config.yaml
arch: "transformer"
model: "sound classifier"
dataset: "simulated sounds of rotating machines with and without faults"
train_examples: 39062
time_shift_ms: 100
n_mels: 64
hop_length: 160
input: "log_mel"
spec_augment: false
win_length: 512
targets: ["machine"]
num_classes: 8
norm: "layernorm"
norm_position: "pre"
activation: "swiglu"
mlp_ratio: 4
head_dim: 64
fused_qkv: false
bias: "all"
qk_norm: false
parallel_block: false
inner_norm: false
moe: "expert_choice"
drop_path: 0.15
num_experts: 8
moe_every: 2
expert_mlp_ratio: 0.5
experts_per_token: 2
shared_expert: false
subsampling: 2
layers: 12
width: 384
positions: "rope"
pooling: "mean"
loss: "binary_cross_entropy"
residual_init: "none"
optimizer: "adamw"
lr: 0.0015
beta1: 0.9
beta2: 0.999
eps: 1e-08
steps: 11400
batch_size: 64
epochs: 18.7
lr_schedule: "cosine"
final_lr_fraction: 0
warmup_steps: 570
weight_decay: 0.08
Rows from block 9 of a small sound classifier, named by matrix and row number. Rows with one number within an expert belong to one neuron, the router's apart. Each number is 128 + 24 x the weight over its row's rms, rounded and kept within 0 to 255. All counts start at 0.
After each expert's rows are labels from the 100 clips, of 14976, where the router gives the expert most weight on average: "top examples" is what is common among them. Only what is clearly more common there than usual is listed. The data: simulated sounds of rotating machines with and without faults.
# router: router (model.blocks.9.mlp.router.weight, 8x384), inputs 256-319
# gate: expert gate (model.blocks.9.mlp.gate, 8x192x384), inputs 256-319
# up: expert up (model.blocks.9.mlp.up, 8x192x384), inputs 256-319
# down: expert down (model.blocks.9.mlp.down, 8x384x192, transposed), outputs 256-319

# expert 1
router.1 [103 148 157 117 115 121 127 154  92 112 130 113 117 137 131 118 135 132 132 160 158 167 139 131 124  90 140 183 151 130 135 138 121 140  80 161 124 147 134 137 179 134 134 150 176 123  92 110 146 140 111 121 175 114 146 128 147 155 108 158 148 150 140 133]
gate.0 [125 128 175 154 123 137  99 109 107 176 105 104 164 133  78 104 101 118 132 131 131 163 106 134 157 149 167 141 167  95 127 118  84 119  62 116 147 143 140 122 136 108  84 102 199 120 110 117 158 137 141 139 167 124 108 114 147 171 113 123 159 141 179  97]
up.0 [162 127 161 134 108 120 119 134 122 188 137  90 130 136  85 110  77  97 127 146 138 121 133 115 134 139 168 152 142  82 147 133  83 161  77  98 127 147 122 136 120  90  90 111 170  98 121 135 151 127 131 149 127  85 141 135 122 167 138 133 126 141 165 110]
down.0 [106 137  83 108  89 102 164 118 130 107 115 153 115 111 170 141 132 191 145 107 121 135 140 123 101 118 114  82 102 121 128 120 172 115 151 216 112 129 129  78 115 140 142 135 100 158 124 134  84 128 134 115 110 165 141 150 108 103 105 119  72 119 130 132]
gate.1 [141  89  63 144 131 128 119 154 117 140 137 127 146 119 139 152 140 108 105 128 163 132 128 139 163 118  98 141  70 114 116 136 111 132 183 118 116 124 115 166 133  73 135 116  95  92 114 124 113 138 137 128 138 127 137 131  94 112 119 108  95  96 135 126]
up.1 [139 144 155 119 124 134  97 127 143  80 119 130 149 123 104 155 148 117 105 118 144 150 144  95 139 123 122 172 139 115 141 166 167  85 117 155 163 156  71 130  97 142 119 163 116 136 173 146 156 110 102 127 114 118 143 119 113  95 152 132 181 141 191 106]
down.1 [128  93 111 115 116 139 156 113 134 105 160 161 137 151 111 172 120  76 130 138 122 146 113 163 114 110 141 155 143 103 141 135  99 123 172  93 160 140 136 110 128 166 100 162 122 126 134 154 142 125 131 166 128 126 138 128 139 123 117 103 129 128 127  90]
gate.2 [105 145 127 177 129 142 119 115 137 123 147 118 148 127 130 103 128  98 101 116 127 112 123 164 187 170 118 122 156 156 151 138 149 150 141 119 156 160 167 114  99 103 122 112 148 135 137 147 125 120 137  78 156 111  96 124 123 156 114 111 161 130 132 130]
up.2 [132 121 150 157 151 112 101 156  70 152 110 164  85 112 117 131 130 105 101 146 131 147 134 141 126 121 127 136 146 139 119 137 145 187  72 119 104 110 140 163 139 158  87 151 160 122 146 128 130 121 145 106 131 123 129 120 147 191 119 101 145 140 126 158]
down.2 [125 130 133 106 118 120 148 102 154 115 155 158 118 126 129 153 131 132  68 138 117 180 105 141 157 103 118 123 111 122 128 137 103 104 125 148 112 101 111 161 158 118 108  95 123 129 145 149 148 141 124 109 121 168 135 157 121 120 155 113 136 100 100 177]
top examples: compressor; speed: fast

# expert 3
router.3 [151 146 118 138 130 113 172 164 171 100 114 137 155  95 163 120 122 128 110 161 141 102 130 162 135 164  87 110  90 141 107 140 133 144 180 118 101 114 121 162 152 156 121 173 107 148 140 118 117  93 110 136  94 138  98 107 136  80  99 115 138  78  98 161]
gate.0 [102  84 168 140 104 107 144  76 105 128 155 167  93 100 147 130 126 170 138 123 147 144  79  89  94  89 136 116 140 120 169  76 128 179 174 152 119 150 113 138 100 108 104 149 155 153 102 130  93 175 151 124 129 141 116 141 176 127 105 103 154 141 148 125]
up.0 [111 161 108 137 121 104 101 158 135 126 141 189 132  70 124 112 109 150  92 145  95 134 153 180 178 161 116 164 147 118 154 130  94 139 110 102 109 123  75 103 159 115 124 144 121 161 110 131 141 107 108 155 113 137 145 122 165  92 106  92 119 120 138 153]
down.0 [155 134 121 111 154 139 141 158 156 116 204 151 100 187 114 100 167  97 153 122 105 128 106 179 110 143 109 112 133 153 115 106 147 150 119 122 197 160 110 179 162 135 135 152 146  86 127 116 137 110 132 127 110 153 123 109 153 109 156 152 130 135 149 109]
gate.1 [ 89 125 132 126  87 158 120 126 149 155 165 173 128 113 107 153 143 136 150 115 113 109 131 119 117 148 101 110 165 145 131 149 138 140 131 117 100 161  97 148 127 141 122 113 113  94  95 128 160 134 185 161  97 157 106 142 102 118 110 158 144 139 142 140]
up.1 [145 111 137 111 144  81 167 168 130 163 170 133 112 142  91  84 124 117 144 109  98 164 139 140 134 116 109 131 110 173 126 135 144 111 122 116 151  85 142  97 130 128 126 119 142 163 150 126 122 131  92 129 136 137 130 133 158 130 121  93 157 125 119 106]
down.1 [172 128 138 117 105 129 113 126 166 156 113 166 110 115 121 115 149 125 129 144 128 129 147 141 124  98 140 131 146 135 105 128 127 139 126 132 153 122 115 132 125 107 136 146 117 103  89 113 142 155 100 153 155 114 129  89 117  87 142 132 105 162 135 133]
gate.2 [123 160 135  76 133  92 134 203 135 139 148 136 125 112 100  97 109 134 130 148 149 121 104  94 187 115 142 136 130  97 139 184 129 122 105 148 156 106 134  82 120 102  88 103 166  91 115  76 125 121 111 168 159 127 126 176 118  99 154 141 172 155 194 154]
up.2 [ 90 114 156 136 140 117 110 172 140 118 189 139 112 124 146 117 110  83 153 168 158 124 111  87 184 123 121 149 160 109 156 170 147 144  76 126 149 127 130  98 106  80  87 111 147 100 124  72 124 121 113 180 162 130 130 135 140 139 169 131 163 175 156 147]
down.2 [121 143 107 148 136 110 135  96 104 124  97 139 104  99 145 112 135 184 151 132 128 117 123  85 127 126 125 133 127 117 122 139 160 107 118 196 121 111 181 150 128 105 102  76 144 126 134 144 111 137 141 117 134 138 115 151 155 140 127 139 108 148 125 153]
top examples: electric motor; speed: medium

# expert 6
router.6 [ 87 164  94 137 137 130 119 143 114  79 113 163 104 127 152 152 156 126 144 132 136 132 116  91 116 147  96 115 139 109 149 156 142 122 139 128 109 144 105  99 168 125 150 101 124  97 133 159 154 117 119 149 169 149 115 154 153 110  73 107 142 133 123 158]
gate.0 [110 138  87 149 129  78 148 129 133 126 151 101  50 139 134 158 131  97 133 189  96 156 106 127 103 136 139 150 104 131 142 149 121 148  97 159 153 182 114 153 113 115 117 107 145 103 154 147 109 141 164 120 145 116 127 106 125 152 127 131 102 175 172  98]
up.0 [152 139 132 117 127 135 121 102 166 124 126 126 143 129 152 159 102 161 127 117 130 136 128 143 103 108 156 148  63 126 127 116 164 145 166 150 151 138 135 138 143 154 138 176 114 147 165  97 119 129  76  72  96 126 155 137 105 109 121 135  95 119 113 131]
down.0 [102 116 159 120 111 123  93 128 164  86 116 120 117  92 158 118 143  82  99 148 148 140 106  79 159 104 110 100  96 139 173 105 174 141 154 128 166 161 140 154 155 143 126 143 137 149 147 118 115 109  96 132 130 137 158 122 179 124 143 118 102 100  84 135]
gate.1 [154 129 160 147 121 158 128 125 177 134 154 120 154 136 131 136 116 194 165 102 108 105 126 139 128 111 146 159 103 121 153 121 163 119 130 168 137 132 131 122 126 127 144 120 151 116  70 135 135 161 114 107 119 123 139 117 146 170 127  52 143 171 136 119]
up.1 [127 134 114 100 131 139 172 141 149 157 115 138 125 118 102 109  96 132 113 104 155 107 109 144 121 121 153 111 113 134 109 111 150 141  97 113 134 123 112 160  86 116  76 134 198 172 142 133 159 137 176 135 129 116 136 122 106 134 107  96 126 121 135  96]
down.1 [125 160 137 143 163 124 118 146 106 109 116 120  73 118 124 153 175 132  98 133 110 112  99 111 109 105 135 155 153  95 111  88 152 138 150 110 135 108 127 105 112 108 131  81 152 157 126 128  85 110 101 125 116 115 198 161  98 132 122  96 136  65  94 122]
gate.2 [107  75 128 102 150 162 116 141 130 147 131 137 117 156 125 127 180  78 102 141 161 120 148 157 150 157 134 122 143 113 135 169 123 115  96 139 121 156 149 103  99  81 138 152 121 148  87 133 153  99 101 120  85 113 125 125  88 168 117 106 130 158 136 114]
up.2 [174 146 100 147 110 112 133 125 160  97 125 122 112 152 172 153 111 210 104  77  87 146 126 123 106  98 106  88 108 112 102 151 147 100 145 115 112 106 157 139 177 136 157 114 137 127 131 100 125 102 150 127 129 131  94 128 139 116 127 148 164 128 108 125]
down.2 [132 119 112  87 119  99 122  76 127 159 118 115 154 115 104  97 164 116 117 119 147 111 128 180 166 134 133 121 139 140 104 112 165 143  95 142 126  98 118 117  75 120 153 129 147 141 117  87 173 144 125 147 145 129 152 126 127 147 111 142 147 138 171 132]
top examples: fan

# expert 4
router.4 [127 126  98 102 123 124 138  84 134 105 130 134 127 136 111 126 103 153 111 103  86 102  98 126 115 110 105 105  84 107 141 141 159 113 185 146 139  90 132 112 145 128 139 115 100 156 130 155  85 108 124 111 105 110 120 140 157  93 115 105  69 130 111 147]
gate.0 [131 107 136 162 114 119 113 146 125 132 109  96 135 106 148 141  97 124 129 113 134 123 157 107 133 121 136 144 148 132  95 140 106 123 109 138 125 139 166 111 131 149 116 119 123  72 104 126 188 147 161 117 101 144  98 152  74 159 129 162 154 131 166  74]
up.0 [127 128 164 134 130 149 128 164 111 146 160 120 116 148 129 111 154 122 110 114 154 154 134 127 131 107 149 142 109 126 107 107 130 173 125  90 101 133 124 140 136 132 102 142 170 102 151 115 113 131 120 113 144 121 181 126 132 136 131 151 142 139 110 147]
down.0 [140 116 137 135 116 136 124 101 132 176 134  89 143 129  62 120 125 120 145  74  85  87 107 128 142 112 142 144 157 120 137 111 100 126 114  68 162  88 131 143  91 134 126 119 136 108 135 113 159 147 134 123  95  95  94 102  69 145 118 137  79 134 141  84]
gate.1 [132 121 164 149 120 123 141 154 130 125 129 111 120 128 142 145 175 117 146 160 197 126 163 130 159 122 157 105 172 104 111 123  90 162 112 148 142 171 121 129  52 128 126 146 139 159 133 166 104 123 139 129 106 156 189 113 121 181 192  87 156 122 131 131]
up.1 [139 133  96 116 136  77 109 103 140 161  89 141 107 203 109 123 131 105 101  80 111 122 131 136  76 149 132 149 149 151 129 121 143 152 105 111 146 110 130 114 162 107 152 124 141 181 103 143 126 115 116 139 104 103 143 117 108 130  97 151 101 138 169 124]
down.1 [177 126 108 124 129  94 135 144 127  94  79 120 114 129 177 138 122 145 120 153 107 115 161 143 106 140 142 103 152 119 121 115 164  88 128 148 136 110 177  91 126 119 108 124 125 163 108 126 108 138  79 132 105 139 148 153 143 118 153  75 155 109 128 133]
gate.2 [146 115 151 165 121 121 127 146 120 123  83 110 100 123 139 118 156 143 138 127 158 132 135 126 134 131 141 141 184 125 142 141  68 154  98 150  95 170 134 154 127 141 106 139 121 111 113 100 125 135 140 119 113 142 138 139 138 163 135 149 168 120 123 100]
up.2 [111 109 174 125 134 141 164  88 126 186 174 125 135  93 121 111 107 100 100 127 101 157 142 111 151 102 130 149 129 109 126 108 146 151 170  97 124 148 123 144 144 128 131  92 128  93 139 109 122 162 138 112 174 138 148 121  98 108 138 154 134 125 103 138]
down.2 [133  96 111 135 155 172 121 106 144 146 114 155 119 142  84 174 124 102 109 106  97 112 130 172 123 128 150 136 134 165 115 129 116 112 117 100 175 100 121 199 147 129 133 161 135 146 142 130 115 118 124 137 103 137 110 122 117 175 123 158  59 159 121 100]
top examples: bearing knock; piston engine

# expert 2
router.2 [151 119 132 168 113 112 122 123 120 150 106 105 133 124 122 161 133 117 113 125 147 119 142 121 130 143 158 127 215 128 112 121  81 116 108 106 123 128 118 121  98 134 125  97 128 134 116 119 150 132 163 120 128 147 106 134  96 153 163 114 143 115 172  98]
gate.0 [138 108 119 146 131 157 101 167 116 135 150 174 135  90  99 193  94 130 136 123  96 166 153 125  92  99 147 159 130  92 148 107 149 140 114 143 146 126 157 129 149 159 128 171 130  88 140 110 107 114 149 171 109 154 123 139 128 173 139 146 164 167 118 177]
up.0 [143 146 148 106 136 103 110 111 151 106 126 156 203  99 116 154 133  98 136 120  79 107 136 101 144 130 108  77 141 153 138 101 131 132 124 182 119 105 107 176 122 123 115 129 159 100 123 150 113 141 140 154 120 140  78 172 126 100 148 158 151 185 109  71]
down.0 [142 126 157 130  99 112 139 111  78  77 106 150 134 149  86  91 140 135 121 114 123 145 117 102 135 105 128 178 157 135 142 156 122 148 142 175 141 139 149 117 115 151 125 126 126 113 149  93 110 120 124 144 133 154 130 113 164  99 139  95 170 129 149 107]
gate.1 [115 116 144  77 144 140 124 130 136 152 180 127 126 130 105 140 119 142 136 130 184 122 115 161 126 113 144 133  84 112 113 151 174 144 125 120 132 133 150 106 159 101 128 175 144 103 134 106 137 139 113 148 141  89 117 108 104 101  89 148 138 172 105 156]
up.1 [ 87 199 135  83 122 113 135 138 103 101 124 153  94 123 149  96 120 141 127 204  95 115 144  68 166 130 104 108 128 102 160 181 141 130 144 116 110 170 120 117 131 126 119 135 156 107  91 124 130 155 112 170 147 134 165 186 133 122  89 150 125 100 168 170]
down.1 [157 139 131 122  75 108 133 120 124 111  65 169 140 121 169 116  97 161 121  97  97 108  99 131 111 129 114 117 128 107 124 144 152  95 157 161  87 120 176 123 114 135  96  91 110 152 134 126 114 153 154 120 143 153 100 175 132  92 105 116 134 140 152 173]
gate.2 [143 117 143 117 157 143 123 166 166 114 146  97 145 117 140 128 134 107 170 167 149 120 149 122 134 152  93 159 120 131 102 136 151 157 156 129 143 173 159 107 147 137 145 107 157 113 128  89 109 112 117 144 135 113 162  83 130 120 134 126 171 128 112 107]
up.2 [164  89 131 149  91  75 132 107 135 162 109 120 157 166  83 153  87 132 101 101 100 110 109 138 118 110 158 142 143 133 123  92 108  94 149 117 119 110 138 122 113 128  84  94  97 133 118 136 130 141 139  83 104 114 120 130 120 134 144 115  99 113 134 104]
down.2 [156 146 129  99 180 140 142 183 136  92 158 153 125 132 153 129 149 123 132 142 126 117 141 152 149 129 135 123  95 133 106 143 129 131 139 142 168 146 119 124 144 138 174 143 125 149 145 116 166 101  92 134 153 124 118 112 126  73 119 109 114 145  81 121]
top examples: turbine

# expert 5
router.5 [126 102 100  98 118 134 136 106 147 115 148 120 124 154 143 132 129 145 100 103  79 131 102 138 118 131 123 113  56 127 129 101 136 103 155 130 116  89 153 118 121 116 143 152 121 128 151 143  97 134 148  79 107  95 127 123 111 128  92 104  89 136  98 133]
gate.0 [122 133 145 125 171 149 147 126 134 142 161 157 116 135 136 111 150  84 146 163 133 129 115 110 116 167 136 173 135 115 117 104 107 106 186 123 131 110 168  79 109 112 133 146 139 113 168  99  93 159 117 132 102 106 139 177  92 134 111 102 121 119 137 145]
up.0 [152 147 120 139 143 111 154 130 105 143  87  73 142 117 141 146 153 173 126 167 102 156 128 141 124 153 127 122 145 121 152 117 119 110 112 138 156 155 128 109 107 128 149 144  74  99 103 149 144 125 112 105 115  95 113 115 130 137 168 108 150 127 153 163]
down.0 [ 84 136 114 117 116 116 123 128 108 145 151 148  80 147 103 139 129 138 120 119 112 159 104 136 161 124 131 199 121  70 112  99 144 133 116 132  78 109  88 162 141  90 101 146 101 113 109 172 148  84 129 140 119  96 139 148 152 133 104 141 179 135 173 129]
gate.1 [149 143 113 122 127 155 189 132 132 138 140 119 100  99 146  76 144  94 130 147 128 118 148 160 144 105  77 103 122 131 120  99 117 140 153 100 109 101 148 128  89 158 152 117 129 138 135 180 153 113 122  96 119 139 105 123 112 140 118 136 112 115  64 143]
up.1 [135 170 135 113 125 138 130 142 140 101 130  86 109  92 147 166  89 142 126 121 116 108  80 139 120 114 125 117 138 125 170 120 119 149 166 109 122 111 128 124 112 140 190  74 110  84 147 114 178 110  97 120  78 108  78 129  92 121 137 150 131 153 113 153]
down.1 [117 136 129  97 131 107 128 121 146 168 127  96 146  94 151 116 133 170 124  97 110 143  99 102 114 130 179 107  93 137 140 163 123 129 132 116 127 106 159  98 103 116 151 147 184 142 151 143 168 122  77 162  89 114 126 154 116  89 112 156 115 135 117 143]
gate.2 [140 120 158 155 128 134 105 161 133  92 127 113 125 129 137 150 118 116 105 143 150 144 178 139 149 109 140 137 206 160 114 134  95 146  98 137 165 141 125 134 145 130 143 150 131 143 152 126 128 103 139 144 126 181 131 112 145 151 148 118 163 120 126 121]
up.2 [158 118 136 152 125 144 117 114 118 123 139 119 138 144 123 172 132 140 118 131 160 151 148 148 119 135 127 174 139 156 102 120  97 151 117 144 167 125 109 143 158 121 144 142 118 150 120 142 145 152 142  88 143 151 136  93 122 136 137 156 135 115 132 111]
down.2 [130 118 134 137 105 124 131 128 125 149 122 121 175 143 158  92  86 157 125  88 120 136 105  92 115  90 152 150  78 100 137 175 151 143 122 130 122 131 120 134 112  99 107 141 139 125 172 119 128 150 106  95 142  95 117 130 150 126 135 166  95 139 119 126]
top examples: gearbox

# expert 0
router.0 [126 112 122 112 114 138 155  83 134 165 141 153 143 146 123 114 106 153 117 103  73 131 110 115 106 139 133 129  58 128 139 112 160  81 165 140 107  84 147 107 119 110 118 123 115 135 154 153  95 124 148 113 123 101 129 130 121  94 114 103  87 125 109 136]
gate.0 [ 93 143 159 156 143 121  93 138 118  91 127 118 119 100 152 143 158  88 148 188 156 133 153 108 140 143 127 135 194 147 127 172 102 153 121 160 106 168 123 137 134 141 154 126 160  91 117 124 130 118 138 146 140 182 148 123  86 150 131 164 161 128 137 146]
up.0 [ 92 144 122 140 139 103 171 149 151  84 123 101 115 126 145 181 152 119 145 170 127  93 158 143 165 131 138 152  96  83 144 153 149 144 143 138 128 179 126 125 104 129 128 140 121 156 122 148 110 159 125  95 138 140 117  91 116 147 149  67 141 139 129 114]
down.0 [148 142 105 126 128 100 129 129 148 120 146  95 131 115  99 130  89  97 145 166  99 149 129 137 126 154 144 170 116 127  83 135  95  85 132  59 155  93  96 120  86 123 113 120 142 163 149 166 157 107 156 157 136 123 101 145 109 138 169 137 128  91 114 142]
gate.1 [127 106 109 168 154 115 202  96 139 155 124 105 102 142 138 150 174 153 129 151 126 117 108 146 145 141 179 172 188  89  99 124 120 134 144 167 128 160 169 111  92 124 149 121 153 122  80 124 163 183 158 157 175 131 103 151 179 129 123 144 111 162 135 131]
up.1 [105 149 131 117 126 166 144 152 123 130 113 134 151 171 102 131 171 180 151 121 124 111 140 120 118 121 131 149  94 102 112 126  81 119 112 117 135 100 128 141 135 111 147 166 133 122  88 110 178 151 168 111 138 135 142 109  73 133 123 135 139 169 161 111]
down.1 [145 161 158 102 141 139 139 100 140 129 164 148 137 137 139 166 129 104  76 109  87 119 124 149  94 150 168 126  54 131 176 110 129 118 161 140 156 146 100 116 100  71 175 152 139 135 162 129 155 111 132  93 131 112  99 132 139 104 103 151  63  88 124 121]
gate.2 [ 93 107 109 130 150 114 136 160 109 123 113 138  88 115 143 111 119 122 189 155 124 137 141  69 110 168 124 143 175 137 135 150 122 112 134 163 114  94 120 122 134 126  65 142 153 122 101 133 135 179 129 142 130  98  89 135  94 146  92 129 131 109 166 165]
up.2 [117 140  94 134 131 115 129 145 104 152 159 138 120 155  98 208 116 161 143 119 132 130 125 125 121 101 146 143  81 116 137 108 133 125 120 125 124 128 168 124 128 104 129  91 125 135 124 126 143  91 198 146 137 121 154 129 107 137 188  75 126 101 172 133]
down.2 [141 106 117 135 161 104 107 135 133 117 138 142 130 123 131 165 110 155 174 141 166 149 198 135 113 133 123 133 145 135 146 117 141 145 122 129 116 150 140  78 171 167 128 113 126 128 144 129 119 137 134 130 103 127 132 160 118 123 158  96 206  83 120 170]
top examples: piston engine; thin (high-pass)

# expert 7
router.7 [133 116 143  94 115 118 104 153 124 101 196 124 122 133 128  96 112 102 151 165 191 149 103 125 149 108 100 141  97 149 157 105 157 159 135 126 166 157 113 124 151 125 145 186 171 121 126 118  92 124  74 124 145 102 170 142 116  82 134 147 125 124 115 160]
gate.0 [120 120 140 116 139 127 125 154 159 182 148 121 136 114 142  91 122 152 124 134 108 135 100 110 120 132 157 150 107 109 124 101  96 115 113 108 152 147 132  97 142 126  63 119 135 188  94 150 100 145 138  95 124 126 102 169 109 164 131 133 145 121 118 142]
up.0 [130 137 133 111  95 122 142 110 126 133 122 104 156 127 123 128 123 105 139 154  95 127 150 123  70  98 151 111 119 132 106 133 130 140  49 134 145 147 131 159 138 168 134 164 100 131 155  92 126 117 136 185 122 113 127 125 129 116 108 126 155 134 131 109]
down.0 [136 135 104 153 122  86 140 121 123 153 103 139 123 125 144 121 123 110 148 112 128 133 124 136 167 114 114 121 139 170 137 148 165  71 131 105 163 149 158 130 156 139 144 107 136 130 166 132 129 142 122 103  64 167 151 136 166  93 176 108 135 136 109 178]
gate.1 [ 99 130 167 157 148 129 134 149 136 137 161  90 135  73  94 133 152 145 175 123 163 121 131 105 121  78 161 153 150 122  94 109  96 146 147 122  95 132  76 139 139 100 133 121 177 111 177 147 109 122 131 160  96 154 129 100 138 142 142 111 110 120 101 132]
up.1 [100 137 135 151  70 121 113 112 113 132 121  98 134 154  91 159  75 127  82  83 121 148 116 103 151 152 131 131 185 143 128  99 116  93 141 173 102 141 148 114 137 136 106 150  92 128 120 129 141 140 149 146  84  58 129  78 150 123 151  85 114 103 136 146]
down.1 [134 111 125 131 114 127 127 139 130 114 124 165 114 188 119 149 157 146 140 108 145 124 136 124 134 119 108 119 118 173 145 146 119 138 142 164 126 110 129 110 128 161 156 157 138 140 154 109 123 162 102 124 142  87 123 104 130  99 176 128 171 103 119 167]
gate.2 [160 124 126 127 137  84  87 181 130 110 170 143 160 145 101 146 125  82 151 134 176 142 117 140 131 139 113 135 162 103 103 170 143 134 120 151 202 179 118 119 118 122 121 157 144 118 141  97 136  93 113 125 141 136 168 153  83 109 125 126 112 127 148 129]
up.2 [160 120 128 133 146 151 156 115 144 148 141 118  68 137 131 150 150 199 168 128 153 103 125 126 141 181 131 141 118  93 132 121 123 167 153 160 105 127 145 138 129 116 151 141  97 104 141 176 109  87 148  64 147 115  70  90 159 120 125  78 134 126 104 145]
down.2 [146 123 107 127 125 174 104  83 106 121 133 100 143 146 105 125 105  97 116  66 126 110 114 161 117  93 113 165 127 115 155  86 139 157 104 125 128 134 130 121 142 147 123 174 125 134 136 114 134  96 170 128 121  86 134  84  87 162 107 144 139 140 121 142]
top examples: electric motor; speed: slow